A small segmentation model, trained from scratch: activation gelu.
Rows from block 6, named by matrix and row number. Rows with one number belong to one channel. Each number is 50 + 12 x the weight over its row's rms, rounded and kept within 0 to 99. All counts start at 0. After the name is the row's rms in percent of the matrix's.
# convs0: first 3x3 conv (model.decb.0.0.convs.0.weight, 64x128x3x3), inputs 30-39, a 3x3 kernel for each
# convs1: second 3x3 conv (model.decb.0.0.convs.1.weight, 64x64x3x3, transposed), outputs 30-39, a 3x3 kernel for each
convs0.8 112:42 44 46 42 53 58 49 44 23 35 44 47 41 47 53 44 74 62 45 55 41 62 61 40 45 47 48 30 40 39 34 47 47 47 44 51 39 49 41 55 60 72 42 47 51 33 55 50 51 48 48 25 58 48 51 47 51 44 52 47 49 62 49 58 52 51 42 19 44 52 40 38 50 61 41 48 41 75 26 28 45 54 52 51 69 34 62 43 59 48
convs0.9 101:55 51 51 49 45 49 42 49 39 34 54 22 63 57 48 51 43 16 51 55 51 41 51 47 56 57 47 52 47 42 41 39 51 36 48 59 54 51 38 74 57 50 55 57 51 57 36 43 52 54 36 52 54 34 68 51 80 41 51 56 54 49 40 51 38 62 42 49 55 50 50 61 49 50 58 51 53 68 38 61 52 57 61 24 63 48 36 44 31 39
convs0.10 117:51 49 61 61 46 50 54 50 50 48 53 39 52 48 56 48 55 42 62 48 51 50 58 56 42 44 51 49 51 62 46 38 41 48 59 47 32 48 26 49 56 41 53 67 49 35 59 58 43 72 37 53 66 69 49 50 61 51 51 45 58 44 57 60 53 54 47 38 51 43 43 54 49 63 40 45 49 61 45 49 52 56 49 55 63 35 51 46 59 45
convs0.11 105:66 51 69 51 47 57 39 55 44 50 46 50 39 40 52 58 63 55 40 64 42 44 51 51 52 57 56 33 49 55 37 48 52 50 43 44 37 50 39 38 51 59 44 57 57 50 51 47 58 29 55 48 48 53 24 48 23 54 64 42 56 56 32 54 55 61 51 45 58 57 38 48 57 51 31 43 56 47 59 61 31 61 38 85 64 47 44 57 54 46
convs0.12 099:40 56 54 54 49 70 68 65 55 44 61 49 53 41 49 53 32 49 41 57 38 58 47 53 32 54 43 52 45 45 44 44 63 48 53 38 37 62 62 38 51 62 35 58 39 39 41 38 40 46 38 45 46 51 40 40 48 48 64 50 43 48 51 41 34 46 50 57 52 39 52 49 59 31 44 42 42 43 30 51 64 46 38 40 55 56 57 60 52 42
convs0.13 098:50 46 70 48 55 55 45 44 68 34 48 33 42 56 45 28 45 57 58 51 59 35 57 52 51 50 58 54 54 61 55 22 46 40 47 51 24 15 48 44 53 46 40 47 45 73 41 65 39 40 67 57 36 40 54 51 63 33 52 78 62 32 71 48 54 48 53 33 36 53 41 34 56 48 45 47 37 37 81 53 67 33 50 54 33 23 68 25 57 25
convs0.14 100:45 46 51 52 49 48 58 55 72 47 40 45 35 50 45 26 49 32 51 51 48 54 56 43 45 51 49 37 57 49 35 70 59 41 62 55 56 26 24 55 09 23 47 44 61 73 55 77 67 32 12 84 42 66 45 37 30 61 47 47 49 50 36 59 60 46 49 57 58 31 76 59 55 53 43 52 60 17 63 87 45 42 41 37 31 54 55 40 28 25
convs0.15 113:41 50 39 53 63 32 48 51 44 54 48 47 54 49 57 74 39 55 44 55 53 46 45 49 36 67 38 45 31 63 50 42 47 44 44 49 78 52 34 59 42 40 55 38 47 51 47 47 66 48 48 40 46 43 59 60 39 46 55 63 45 58 42 55 59 66 48 47 54 43 57 44 44 53 36 53 52 54 58 36 41 62 37 46 54 48 41 64 41 42
convs0.16 090:50 48 54 52 55 50 45 44 44 49 37 43 44 38 55 65 47 39 48 54 31 48 60 53 38 51 60 34 35 78 37 45 26 58 33 53 74 64 60 36 19 62 64 41 58 58 67 58 78 25 52 44 71 72 54 40 54 57 62 37 48 46 71 24 47 33 26 52 49 38 58 20 65 82 74 64 32 78 69 66 72 41 76 50 62 54 58 39 53 29
convs0.17 114:45 48 42 52 54 50 50 47 46 51 59 50 50 37 59 54 47 54 40 57 43 45 46 58 47 55 46 46 48 48 45 54 51 42 46 47 46 55 50 52 52 56 40 52 48 45 61 49 41 45 54 52 55 45 41 51 53 59 44 50 43 45 53 50 49 59 54 46 44 52 51 47 60 46 52 46 48 44 43 55 43 48 45 48 50 49 42 57 43 53
convs0.18 093:48 36 47 44 47 63 48 50 51 55 41 56 49 33 51 30 46 51 51 51 54 51 36 51 57 66 40 73 70 57 58 41 47 32 58 32 59 60 60 57 23 66 65 16 57 55 50 34 65 52 49 71 10 59 39 65 34 57 56 56 39 43 41 30 43 42 25 48 25 68 58 38 60 48 57 51 30 40 34 74 49 34 34 32 37 15 35 38 57 70
convs0.19 097:63 49 56 46 55 50 62 39 78 39 50 45 55 50 46 63 60 55 29 50 25 46 52 34 62 48 32 38 42 54 56 42 46 50 55 39 38 46 43 65 56 56 50 53 52 52 43 53 53 38 62 25 49 41 54 54 50 55 39 56 33 38 49 52 53 46 57 57 60 36 51 23 45 37 68 61 41 55 89 37 58 50 43 51 52 47 61 54 59 50
convs0.20 103:42 54 48 55 42 52 51 46 36 67 42 48 58 51 55 56 59 53 37 51 62 51 60 43 40 42 54 39 48 59 41 44 50 50 45 41 52 41 64 49 65 55 61 50 46 40 55 54 59 64 60 55 64 51 27 61 52 49 45 46 43 47 57 55 64 46 56 40 58 50 58 49 41 53 59 51 31 52 49 42 58 49 58 33 47 71 52 67 45 49
convs0.21 097:47 58 48 42 47 42 42 50 53 48 44 41 53 56 50 62 51 48 35 46 47 53 46 37 55 49 61 72 64 49 57 58 74 77 60 66 30 53 37 24 61 47 46 44 53 42 50 57 24 40 50 54 41 30 50 46 43 56 58 51 59 52 58 44 65 42 56 35 39 47 47 36 54 49 63 44 53 52 69 41 38 52 51 55 61 56 58 43 55 56
convs0.22 099:51 47 62 46 56 54 45 64 58 48 55 35 42 55 54 60 49 47 41 50 57 49 62 46 55 61 52 38 32 37 58 50 40 63 75 27 60 60 29 43 41 39 56 48 66 67 63 58 79 40 24 34 00 61 40 56 53 62 50 70 52 55 62 31 49 63 52 55 46 71 41 48 42 64 34 46 33 40 52 61 27 39 41 48 45 44 58 33 56 37
convs0.23 097:52 71 29 44 57 43 62 55 51 49 33 40 32 41 51 42 50 49 45 52 46 61 46 62 46 48 54 48 46 55 32 65 60 50 77 56 46 53 60 43 43 42 56 60 39 54 55 50 52 47 57 39 49 41 31 62 30 43 43 54 48 40 52 47 36 48 37 64 55 48 56 53 56 50 54 46 43 40 47 58 43 45 43 69 45 67 71 41 61 64
convs0.24 090:50 47 34 39 44 48 37 34 57 55 74 65 55 82 51 58 30 15 42 52 57 58 63 61 55 48 43 38 52 40 42 48 35 67 34 38 53 84 34 54 45 40 45 44 48 58 49 47 39 49 33 30 32 45 36 49 45 53 45 50 44 49 43 56 27 40 53 47 46 58 46 46 59 65 48 41 58 47 56 61 58 45 54 38 14 34 15 33 19 36
convs0.25 089:59 51 48 41 57 49 60 60 48 54 55 56 49 53 49 41 41 44 50 37 54 49 47 51 48 48 45 49 54 62 45 70 54 63 53 65 39 80 59 55 44 44 57 36 47 24 38 45 31 62 35 49 25 55 51 39 50 50 58 35 37 44 43 46 63 41 67 41 72 39 64 57 42 44 51 51 39 30 72 44 38 43 58 67 44 42 60 49 43 52
convs0.26 122:48 46 49 52 47 52 55 43 46 65 44 58 37 53 28 44 41 45 47 49 52 50 65 44 42 57 45 43 50 57 45 33 49 45 52 37 41 57 42 62 27 41 53 21 33 48 44 33 53 62 39 52 42 48 41 55 41 51 52 46 44 41 50 67 45 48 65 37 57 46 73 45 49 58 55 56 48 52 71 63 29 47 53 55 55 34 37 59 64 58
convs0.27 104:49 57 51 64 54 51 40 45 48 56 63 47 69 37 64 60 75 63 46 42 48 48 39 61 49 57 60 32 55 33 67 69 44 29 47 45 43 58 53 46 58 40 41 54 55 24 62 52 50 64 76 28 55 24 51 68 37 63 48 54 35 54 47 49 43 46 29 34 47 64 27 58 40 59 58 18 36 78 09 34 42 64 56 64 51 66 42 47 61 51
convs0.28 081:80 46 60 54 42 57 53 57 55 54 67 46 60 35 60 43 47 41 46 45 56 43 49 65 44 47 60 74 67 50 30 35 48 46 39 22 33 66 46 47 38 54 60 47 48 54 64 59 60 62 51 54 67 63 25 41 46 51 41 22 64 60 43 41 43 62 42 70 42 59 52 61 53 47 49 51 47 50 36 48 34 52 60 46 61 50 41 50 45 47
convs0.29 090:64 37 39 51 52 42 32 56 48 37 69 08 62 57 54 55 56 60 45 54 42 54 61 52 53 51 50 22 47 16 59 79 36 14 44 36 44 44 51 31 36 51 54 52 31 56 51 59 48 62 55 66 65 45 46 42 30 51 65 37 41 41 42 44 43 45 49 70 49 55 46 39 60 42 36 59 58 45 67 51 38 88 56 99 87 43 83 33 95 42
convs0.30 107:55 44 50 50 45 55 55 52 57 47 55 56 55 49 54 51 57 55 99 60 80 51 51 41 92 60 89 27 53 41 42 53 53 35 50 37 23 59 46 54 67 32 40 45 51 42 53 64 40 44 51 49 33 37 46 50 44 46 55 48 34 48 45 53 52 49 47 54 47 55 49 49 52 52 54 46 45 64 45 49 41 53 50 49 54 47 42 43 48 53
convs0.31 107:61 48 32 53 43 48 47 50 50 58 52 58 69 55 38 47 46 53 55 59 40 54 50 49 57 51 37 57 45 41 40 31 61 48 36 29 37 58 58 42 52 48 49 35 51 31 50 51 57 45 49 62 32 40 46 60 44 47 69 49 39 53 43 61 49 53 56 43 62 58 57 50 32 57 57 57 42 48 33 45 40 49 51 56 51 42 63 59 57 41
convs0.32 084:39 46 30 51 58 53 70 59 66 41 33 45 58 54 44 83 94 62 45 54 42 47 56 51 48 48 49 34 69 47 55 70 79 49 41 54 39 33 43 35 51 74 47 57 75 44 44 63 32 48 73 46 28 39 41 47 41 38 57 51 38 42 54 62 49 43 56 58 48 55 53 41 50 46 42 54 63 31 42 51 56 88 77 80 52 62 74 74 75 72
convs0.33 108:44 51 45 47 51 43 41 58 58 50 52 38 42 48 49 41 48 47 48 42 56 51 58 49 41 47 56 56 50 44 63 51 50 46 43 48 59 48 62 53 26 44 53 58 30 45 42 41 33 48 49 53 73 60 36 34 40 41 44 58 46 44 51 54 43 42 50 55 72 43 37 66 60 39 53 55 55 45 40 41 64 40 39 49 40 37 42 44 51 50
convs0.34 101:36 49 47 45 57 47 50 49 38 50 44 32 47 55 55 45 57 53 45 54 49 44 45 48 41 59 59 51 49 64 32 54 41 30 29 55 49 61 26 45 50 51 44 37 61 38 54 42 52 39 52 41 67 54 41 37 60 49 43 35 63 47 52 28 58 35 56 48 57 42 57 51 38 28 52 52 56 65 66 48 49 57 46 72 57 44 74 40 55 54
convs0.35 087:51 61 25 44 62 39 53 48 31 29 40 65 44 59 43 43 25 31 44 56 47 43 52 46 53 49 69 62 51 54 51 39 31 34 39 62 42 33 55 22 51 64 44 42 46 46 59 43 48 54 31 44 56 44 63 71 48 43 46 53 36 58 46 56 54 44 60 59 58 49 65 63 49 47 45 67 51 44 70 47 33 51 42 45 58 58 42 44 38 33
convs0.36 114:47 48 36 44 50 51 52 47 55 28 57 46 52 51 51 46 74 51 33 49 52 45 58 60 39 48 37 53 60 46 60 42 51 51 55 48 36 65 56 66 74 55 42 43 50 50 38 53 52 80 54 26 53 45 48 59 50 46 29 33 56 33 39 52 51 36 47 45 60 48 51 46 60 54 57 53 46 46 68 36 40 57 56 46 45 59 59 58 58 41
convs0.37 090:45 60 23 68 58 28 45 41 46 37 55 65 51 41 45 43 22 56 42 46 56 48 56 46 65 50 63 43 39 72 62 20 65 43 65 76 52 38 56 42 68 66 45 60 50 60 42 35 54 41 52 32 62 76 50 24 46 56 58 40 52 47 42 67 59 54 49 46 64 68 38 69 57 60 45 39 67 53 55 53 42 36 47 47 25 53 44 48 38 39
convs0.38 098:47 56 47 40 43 62 42 43 52 28 41 53 41 34 51 13 29 36 44 60 51 61 52 53 44 48 52 53 56 15 71 84 38 39 62 17 52 36 40 33 47 64 51 43 66 59 35 51 19 30 32 64 38 45 41 55 51 48 45 59 33 53 59 70 53 40 69 45 52 69 49 51 43 14 43 56 58 15 99 47 17 42 46 31 40 69 35 34 28 40
convs0.39 092:55 57 50 54 43 55 35 53 63 62 62 68 62 57 64 70 14 57 73 52 28 50 56 31 68 49 29 71 59 68 43 45 43 40 36 43 57 65 46 48 54 60 57 34 54 44 65 41 52 45 46 54 46 36 39 46 68 40 36 37 48 40 38 37 36 34 31 50 50 44 41 38 52 57 56 52 54 47 52 59 54 56 78 67 59 26 43 47 52 57
convs0.40 100:45 50 58 54 44 63 56 50 79 41 50 34 57 52 61 38 58 64 44 48 53 52 51 54 55 39 46 56 42 67 41 36 61 45 48 50 36 40 38 32 43 50 58 32 49 44 32 43 33 45 58 35 65 55 54 28 50 37 37 53 28 50 73 55 53 41 57 64 44 38 47 15 41 49 52 75 52 54 62 54 50 38 73 76 26 44 69 47 50 38
convs0.41 099:42 40 37 52 54 33 45 50 47 52 37 41 33 56 52 52 64 32 49 48 53 46 57 42 52 53 44 49 47 39 61 35 59 45 41 56 61 64 30 56 90 57 29 43 70 53 66 43 43 76 63 33 43 37 50 34 44 64 64 37 53 44 38 47 32 53 49 20 37 51 48 31 62 51 63 18 31 71 49 29 55 53 54 69 48 37 41 46 50 79
convs0.42 114:66 57 54 50 42 55 34 53 43 57 50 51 58 49 63 51 51 49 49 52 38 61 46 60 40 48 49 54 43 48 44 50 37 45 61 56 38 58 39 46 67 38 35 66 60 57 48 52 46 63 52 43 65 44 53 50 41 48 56 59 49 50 49 44 43 51 47 36 43 48 31 43 54 44 58 45 53 45 64 31 61 53 43 47 49 40 48 51 62 60
convs0.43 091:44 47 46 57 56 54 49 48 32 53 60 30 44 56 54 36 44 47 41 67 40 59 64 55 47 54 52 55 59 47 69 56 51 63 51 56 59 59 31 53 46 68 52 43 50 54 58 47 43 32 54 69 49 42 64 50 46 37 47 31 43 40 47 31 62 41 44 67 46 50 43 38 41 38 64 48 53 37 52 31 44 64 50 62 38 39 55 62 61 78
convs0.44 083:55 57 61 73 46 36 49 44 47 56 78 58 49 44 41 63 27 37 39 43 40 53 48 62 43 57 32 47 37 46 27 11 54 38 40 42 56 64 69 41 56 44 46 63 37 51 63 60 34 63 69 36 55 67 53 51 26 45 50 38 47 59 42 47 50 42 73 56 64 29 55 71 27 58 72 70 37 40 41 56 57 69 39 40 66 30 33 71 61 55
convs0.45 096:51 54 50 57 53 66 42 62 60 47 47 45 51 36 42 60 58 37 34 59 41 65 54 50 43 56 37 57 60 53 53 38 47 54 45 52 73 28 45 74 54 63 41 58 42 00 72 44 75 52 60 81 93 30 51 50 45 58 53 54 55 54 59 56 48 49 18 56 53 41 65 62 65 71 58 46 58 83 00 54 51 48 48 66 58 58 36 58 36 64
convs1.8 104:39 44 44 21 99 31 33 53 50 69 62 44 44 66 60 43 39 69 51 47 47 63 41 46 43 46 45 41 59 69 56 48 34 36 36 28 56 35 62 40 53 52 52 41 33 68 39 53 38 61 48 33 37 40 63 45 45 67 43 37 58 54 45 44 50 41 38 61 43 42 50 50 55 57 50 61 51 35 48 27 30 48 54 52 34 61 74 47 41 49
convs1.9 097:52 62 36 34 44 72 48 51 49 41 28 46 44 46 62 56 70 67 44 46 46 62 56 42 57 57 59 62 58 25 45 71 43 49 49 43 34 51 56 62 48 35 53 49 48 18 61 44 45 40 37 44 55 66 44 53 32 36 83 59 43 40 54 47 37 41 64 54 52 55 33 55 30 65 37 45 60 45 64 39 50 41 58 81 53 36 39 49 50 59
convs1.10 091:45 48 53 41 86 46 31 33 64 40 51 37 54 54 54 46 43 39 45 58 43 51 59 55 58 60 66 60 36 30 52 44 52 30 29 27 41 37 46 51 66 34 60 48 44 52 54 57 45 55 60 33 30 46 44 58 40 44 29 60 40 46 52 51 36 47 49 59 66 78 71 65 55 54 42 45 50 59 45 53 54 53 67 46 41 64 42 29 55 61
convs1.11 101:49 55 59 72 52 31 54 59 46 37 63 55 44 33 39 57 54 51 45 47 63 49 55 48 44 59 44 36 42 44 45 66 56 43 51 62 55 46 35 58 48 41 58 48 63 57 27 20 38 63 46 47 74 53 51 58 65 62 58 42 53 54 41 51 52 36 47 72 39 47 47 40 33 46 50 53 51 56 34 58 60 50 44 36 55 66 30 43 76 58
convs1.12 098:33 34 37 44 39 51 50 74 50 52 38 32 51 49 42 59 51 47 58 40 42 63 29 38 52 49 56 49 57 40 45 46 50 72 54 45 51 48 52 49 64 37 34 62 36 39 54 54 63 30 66 57 61 44 41 47 52 33 45 23 49 61 50 50 54 75 56 53 47 49 37 56 59 51 44 37 36 55 58 67 91 26 79 45 63 36 50 55 62 47
convs1.13 099:33 55 40 54 57 58 31 57 43 72 36 32 57 54 51 43 71 40 55 53 31 65 38 58 42 53 60 62 50 58 56 63 39 49 46 39 43 50 25 54 59 31 27 29 36 42 56 79 74 36 60 26 50 57 64 58 42 44 32 46 65 66 60 40 43 57 52 41 50 43 53 59 60 59 45 50 51 45 52 36 41 58 46 84 57 46 59 52 42 38
convs1.14 096:39 39 45 60 64 46 56 51 58 53 24 51 56 39 46 48 46 46 38 44 41 46 66 46 56 28 31 52 54 33 56 35 43 50 51 59 39 39 53 48 41 52 48 69 37 56 51 45 32 20 53 71 69 44 30 49 50 49 51 69 42 32 57 43 61 28 46 45 35 54 55 47 42 40 72 39 47 57 75 64 75 61 33 41 41 41 50 82 55 49
convs1.15 098:49 57 51 49 53 49 42 30 36 30 61 72 76 49 44 39 34 54 65 44 50 45 48 53 47 74 49 38 43 57 57 74 40 50 35 52 76 62 47 47 43 55 69 44 45 45 31 32 69 71 39 35 39 49 58 50 42 32 53 70 35 47 30 52 64 38 47 63 36 37 45 35 51 31 73 58 68 74 65 57 65 57 48 46 67 51 45 23 46 43
convs1.16 097:52 48 57 55 61 64 49 63 51 52 40 58 53 56 38 49 53 65 41 56 58 60 43 47 39 37 55 36 40 40 43 50 53 54 53 69 62 46 51 42 58 65 49 56 69 45 20 39 79 48 29 46 66 58 41 57 46 60 49 32 51 64 64 30 53 32 45 60 45 38 54 51 55 32 47 42 53 63 65 65 46 42 52 25 55 45 61 73 63 45
convs1.17 068:36 41 32 32 00 30 19 16 01 49 57 49 55 55 47 63 41 47 55 48 46 55 39 63 43 50 53 39 47 58 50 49 57 41 52 49 49 50 58 38 45 61 57 61 51 44 32 61 53 70 27 55 52 52 99 96 99 90 73 92 99 95 89 47 50 54 48 43 49 57 39 58 54 47 47 52 46 51 49 54 59 54 38 45 50 57 57 45 42 57
convs1.18 098:51 59 46 45 63 65 48 63 45 50 48 49 37 33 35 31 33 47 52 52 51 61 39 43 19 55 55 34 56 48 47 57 53 37 56 36 42 45 45 51 58 56 53 45 35 70 39 32 54 50 42 36 51 66 51 47 54 52 41 66 59 68 46 47 45 42 55 61 51 52 51 58 56 35 39 52 42 39 54 70 49 34 37 34 44 76 35 37 54 48
convs1.19 089:55 54 56 30 66 42 29 45 64 53 42 54 41 44 33 46 27 46 63 35 41 65 48 41 40 52 52 52 60 45 40 46 51 52 45 54 47 52 45 60 44 52 45 45 32 46 45 46 53 59 33 44 49 48 46 57 51 51 31 57 47 68 31 59 50 56 59 45 42 64 51 50 41 41 56 34 42 49 54 61 80 67 47 63 33 51 41 46 15 36
convs1.20 112:54 39 60 56 55 40 52 41 46 38 47 60 49 42 66 60 54 67 44 55 42 67 38 43 65 35 64 66 38 57 47 54 58 26 44 58 39 46 69 59 46 49 38 51 53 67 58 55 24 65 59 34 46 46 64 48 59 39 35 43 40 69 64 22 40 33 53 65 40 50 46 37 68 39 61 35 52 45 62 58 41 63 56 36 59 50 34 44 55 34
convs1.21 103:69 50 49 46 32 63 47 61 48 43 33 44 50 31 55 22 50 40 49 48 35 69 45 41 49 34 38 47 46 51 43 25 50 52 40 47 30 53 60 58 60 77 47 44 57 41 23 64 46 38 34 55 73 34 49 42 42 48 23 28 52 37 61 61 36 71 51 55 45 69 55 48 52 73 36 53 39 48 56 58 49 52 50 54 57 41 49 57 51 61
convs1.22 098:58 44 64 60 45 51 35 43 59 43 45 53 52 55 44 47 59 35 41 29 31 46 43 53 25 35 42 13 44 33 39 52 43 38 55 66 47 59 40 59 63 71 32 53 46 45 42 33 57 34 33 81 74 57 61 39 64 49 30 51 60 44 64 45 62 58 53 51 43 58 49 30 54 44 49 57 53 45 30 52 69 51 41 48 64 47 59 72 66 50
convs1.23 104:36 36 51 39 54 62 48 54 41 28 45 65 54 56 58 53 52 30 41 45 60 56 41 64 69 57 67 74 59 55 70 65 26 52 43 46 35 62 56 53 53 45 37 22 58 55 73 32 19 64 57 38 35 69 46 49 37 55 23 54 34 43 40 62 67 54 55 47 57 65 42 51 48 64 56 55 42 57 53 51 52 50 70 40 52 63 44 22 57 41
convs1.24 100:59 63 37 63 53 66 37 50 57 80 53 20 48 50 38 49 54 33 56 52 71 51 65 34 35 44 28 47 74 54 62 21 54 59 61 54 46 48 53 60 39 57 36 56 39 53 32 55 54 39 43 49 37 57 55 46 39 24 72 63 59 41 42 79 60 71 43 54 61 56 52 56 35 55 65 57 55 61 43 67 31 44 37 52 45 35 58 58 53 56
convs1.25 094:51 54 59 45 33 76 43 40 62 41 43 37 59 48 53 56 47 45 31 45 57 52 55 47 53 48 37 59 68 55 64 59 37 65 42 28 49 46 38 58 56 38 56 30 25 44 46 39 60 51 66 40 19 49 50 48 49 53 57 54 43 59 64 53 55 51 66 48 46 49 52 70 33 35 61 42 63 46 62 24 45 52 57 54 55 54 50 60 37 29
convs1.26 107:55 52 34 45 42 45 42 53 54 52 41 32 44 29 65 53 51 62 63 49 50 23 53 56 67 60 38 38 67 72 56 61 05 59 35 31 49 44 41 30 55 42 44 40 29 39 43 44 65 84 78 46 25 62 41 58 55 27 60 43 46 48 76 41 40 44 48 44 49 30 60 40 52 48 43 52 50 61 54 52 45 45 49 61 72 62 70 42 40 23
convs1.27 086:46 51 52 50 70 63 44 34 43 52 27 32 60 64 42 51 58 43 56 59 46 63 59 50 42 49 37 54 59 46 59 41 21 49 19 40 58 46 52 46 55 50 37 21 45 67 55 51 48 66 64 06 37 50 56 42 50 66 40 52 59 44 63 28 39 50 34 42 51 44 51 49 56 57 44 59 73 54 44 33 43 54 65 64 55 61 72 24 28 46
convs1.28 103:65 39 50 42 42 58 64 43 59 46 33 52 44 55 48 32 68 56 53 40 68 51 33 64 68 55 70 60 50 50 54 52 56 49 46 48 65 54 22 61 42 60 81 35 27 56 41 34 42 42 60 64 48 54 41 21 56 51 63 49 50 46 50 44 69 48 39 57 54 49 42 54 45 56 42 53 68 41 49 48 55 40 63 56 40 59 61 30 46 44
convs1.29 110:41 66 58 50 48 57 48 48 57 35 24 32 39 41 45 47 80 70 47 45 67 44 43 76 44 25 78 62 56 53 58 56 56 66 64 42 51 41 55 53 41 43 46 34 32 58 55 32 54 52 45 36 52 58 49 59 46 49 48 48 51 60 52 36 42 43 52 73 49 33 56 35 63 59 45 59 57 40 55 46 21 46 56 59 40 56 65 38 28 38
convs1.30 095:45 24 41 39 99 17 45 35 38 50 36 39 49 59 46 48 35 66 41 43 61 51 64 48 50 57 52 53 58 51 52 40 47 52 57 47 43 50 56 41 43 45 44 59 39 68 47 31 45 63 59 37 44 52 59 76 54 49 43 28 53 49 55 40 57 46 55 46 61 45 62 52 49 63 44 48 36 65 40 41 57 54 64 43 44 52 66 47 54 45
convs1.31 116:45 56 45 48 55 46 56 55 47 48 54 52 57 32 78 42 52 70 52 66 36 75 63 34 36 33 56 86 68 42 75 02 43 61 42 63 46 45 45 54 65 49 42 36 68 52 61 53 52 41 56 44 55 45 48 23 53 38 53 43 38 73 61 33 48 50 47 82 45 31 55 19 45 60 48 53 56 35 36 59 58 52 58 51 55 58 48 49 60 28
convs1.32 100:53 58 37 47 72 36 44 45 64 54 36 62 51 55 46 45 53 37 41 42 52 56 46 40 32 54 58 48 58 41 44 41 34 60 58 62 39 40 39 67 46 48 35 54 47 39 62 53 46 49 50 61 57 46 41 49 46 55 63 36 42 42 53 74 58 58 49 22 56 67 59 59 43 44 59 42 55 31 30 78 53 40 54 55 25 60 36 57 41 38
convs1.33 101:43 49 51 50 38 51 46 47 60 49 67 69 59 37 65 45 48 47 59 49 59 25 53 62 53 66 58 36 40 41 47 44 68 43 56 54 64 68 48 56 53 53 43 58 49 44 36 50 55 48 18 65 55 77 59 62 58 30 24 44 53 64 43 54 44 49 46 40 40 49 48 74 43 45 48 49 51 64 54 52 62 17 65 58 53 41 34 42 47 48
convs1.34 102:61 37 48 46 42 47 64 53 51 56 31 52 54 29 48 51 45 43 56 59 42 51 44 54 50 47 34 48 37 41 51 62 42 36 60 31 60 47 42 52 82 71 52 54 59 46 37 45 45 64 51 65 48 38 41 55 48 57 51 65 66 47 37 50 37 48 48 58 60 50 48 58 52 49 19 39 55 51 37 53 46 55 60 57 52 58 43 50 49 58
convs1.35 092:43 66 48 54 08 68 68 51 52 52 65 50 52 52 47 69 60 71 42 46 61 56 47 46 30 49 49 47 56 48 64 44 47 54 48 47 50 62 68 43 58 67 51 26 56 48 54 68 55 50 53 60 38 57 40 66 49 46 28 39 42 44 45 44 36 48 59 60 55 48 48 55 46 41 58 60 46 43 57 51 28 54 42 47 66 44 49 52 62 63
convs1.36 111:64 77 54 47 37 46 55 34 25 54 41 48 47 57 37 54 43 53 57 53 55 56 46 41 25 43 50 30 43 59 42 55 68 59 54 46 69 44 64 35 36 57 52 25 45 58 39 49 44 61 38 55 67 44 50 64 41 79 72 32 57 33 55 35 56 37 60 45 50 38 33 38 31 37 60 62 74 73 63 46 40 38 32 61 62 57 53 70 65 44
convs1.37 092:55 44 56 45 55 43 41 50 56 75 50 47 68 29 54 64 50 64 61 45 66 59 53 74 41 44 82 29 36 61 43 43 51 44 52 40 41 54 51 64 47 45 40 62 59 34 39 49 56 69 50 48 46 64 36 35 44 44 75 37 34 43 53 35 35 59 59 50 42 50 48 57 41 42 50 56 42 55 33 55 27 39 46 45 77 42 49 66 52 38
convs1.38 085:52 52 50 47 67 54 58 48 26 49 55 82 46 46 50 44 32 39 42 51 57 52 51 46 43 61 44 29 23 39 42 35 69 39 60 54 44 56 52 56 48 56 43 73 63 42 21 20 52 55 21 64 54 41 54 41 52 38 62 46 43 72 48 48 48 50 49 59 50 40 59 56 65 27 51 50 43 65 42 53 64 39 31 37 59 37 31 67 69 54
convs1.39 103:54 33 73 49 32 52 45 87 59 46 56 56 64 45 27 51 52 55 34 56 41 53 38 36 47 35 40 55 45 55 57 35 47 55 36 52 46 58 56 61 63 48 56 41 28 56 47 57 51 43 47 52 62 49 52 35 43 38 50 76 33 39 35 68 63 59 49 33 51 47 36 44 61 55 33 52 45 52 50 63 49 61 40 53 22 78 47 33 56 49
convs1.40 103:58 39 50 50 41 66 64 48 58 49 50 30 55 47 27 48 35 54 54 44 45 40 55 50 67 39 53 66 71 57 64 27 28 51 41 80 53 40 30 54 61 40 68 62 41 56 71 61 29 52 50 37 61 53 42 48 70 56 69 48 45 56 60 59 55 71 26 51 56 54 32 55 33 56 71 67 40 50 54 74 60 61 41 61 33 35 62 37 46 44
convs1.41 093:30 38 43 31 49 60 57 41 34 58 25 60 42 41 68 48 52 70 67 23 45 37 59 47 47 48 40 44 30 45 55 55 57 56 36 54 30 49 44 57 31 71 69 34 27 52 48 29 46 40 49 43 41 50 24 22 25 45 63 47 28 32 47 43 56 58 49 59 44 49 32 32 43 57 44 55 58 58 45 45 37 43 44 30 43 46 62 53 43 36
convs1.42 117:43 29 49 55 55 54 34 57 68 57 33 46 48 46 61 55 52 56 53 60 46 31 57 33 40 46 61 62 58 54 47 40 36 71 78 47 66 57 42 59 44 35 49 51 42 66 68 58 27 32 52 69 33 25 51 61 64 63 46 47 41 45 51 53 52 67 55 26 50 65 52 68 47 31 47 59 72 39 53 54 43 47 58 58 40 35 67 50 47 42
convs1.43 100:50 43 50 52 49 50 51 46 45 35 34 40 60 60 54 42 58 40 47 52 54 57 37 70 39 58 70 43 62 63 57 67 38 69 40 31 51 40 44 62 43 26 53 55 60 58 58 50 50 39 69 47 43 54 49 55 52 59 50 68 61 30 50 61 57 60 68 37 63 61 46 58 32 37 49 46 77 42 37 55 30 48 54 73 35 41 67 56 32 42
convs1.44 093:37 49 54 42 39 70 50 51 40 33 36 54 57 60 31 38 40 41 46 45 44 51 53 56 41 56 56 37 69 51 62 41 66 61 49 52 55 55 53 42 28 54 51 62 57 56 43 43 56 41 50 33 56 64 58 64 20 49 44 65 88 44 22 49 46 43 61 53 49 63 51 48 54 48 55 54 50 60 39 30 45 34 65 48 49 50 48 64 39 50
convs1.45 100:23 62 42 53 67 62 49 30 45 59 45 59 74 43 40 50 68 50 51 42 42 57 57 39 43 48 44 37 36 49 34 48 64 48 59 61 45 44 43 49 59 59 36 58 41 34 36 38 53 34 39 85 74 77 26 55 49 51 41 42 44 54 53 39 48 53 41 49 42 54 52 48 54 49 35 32 31 53 64 69 88 42 46 40 53 45 33 49 70 57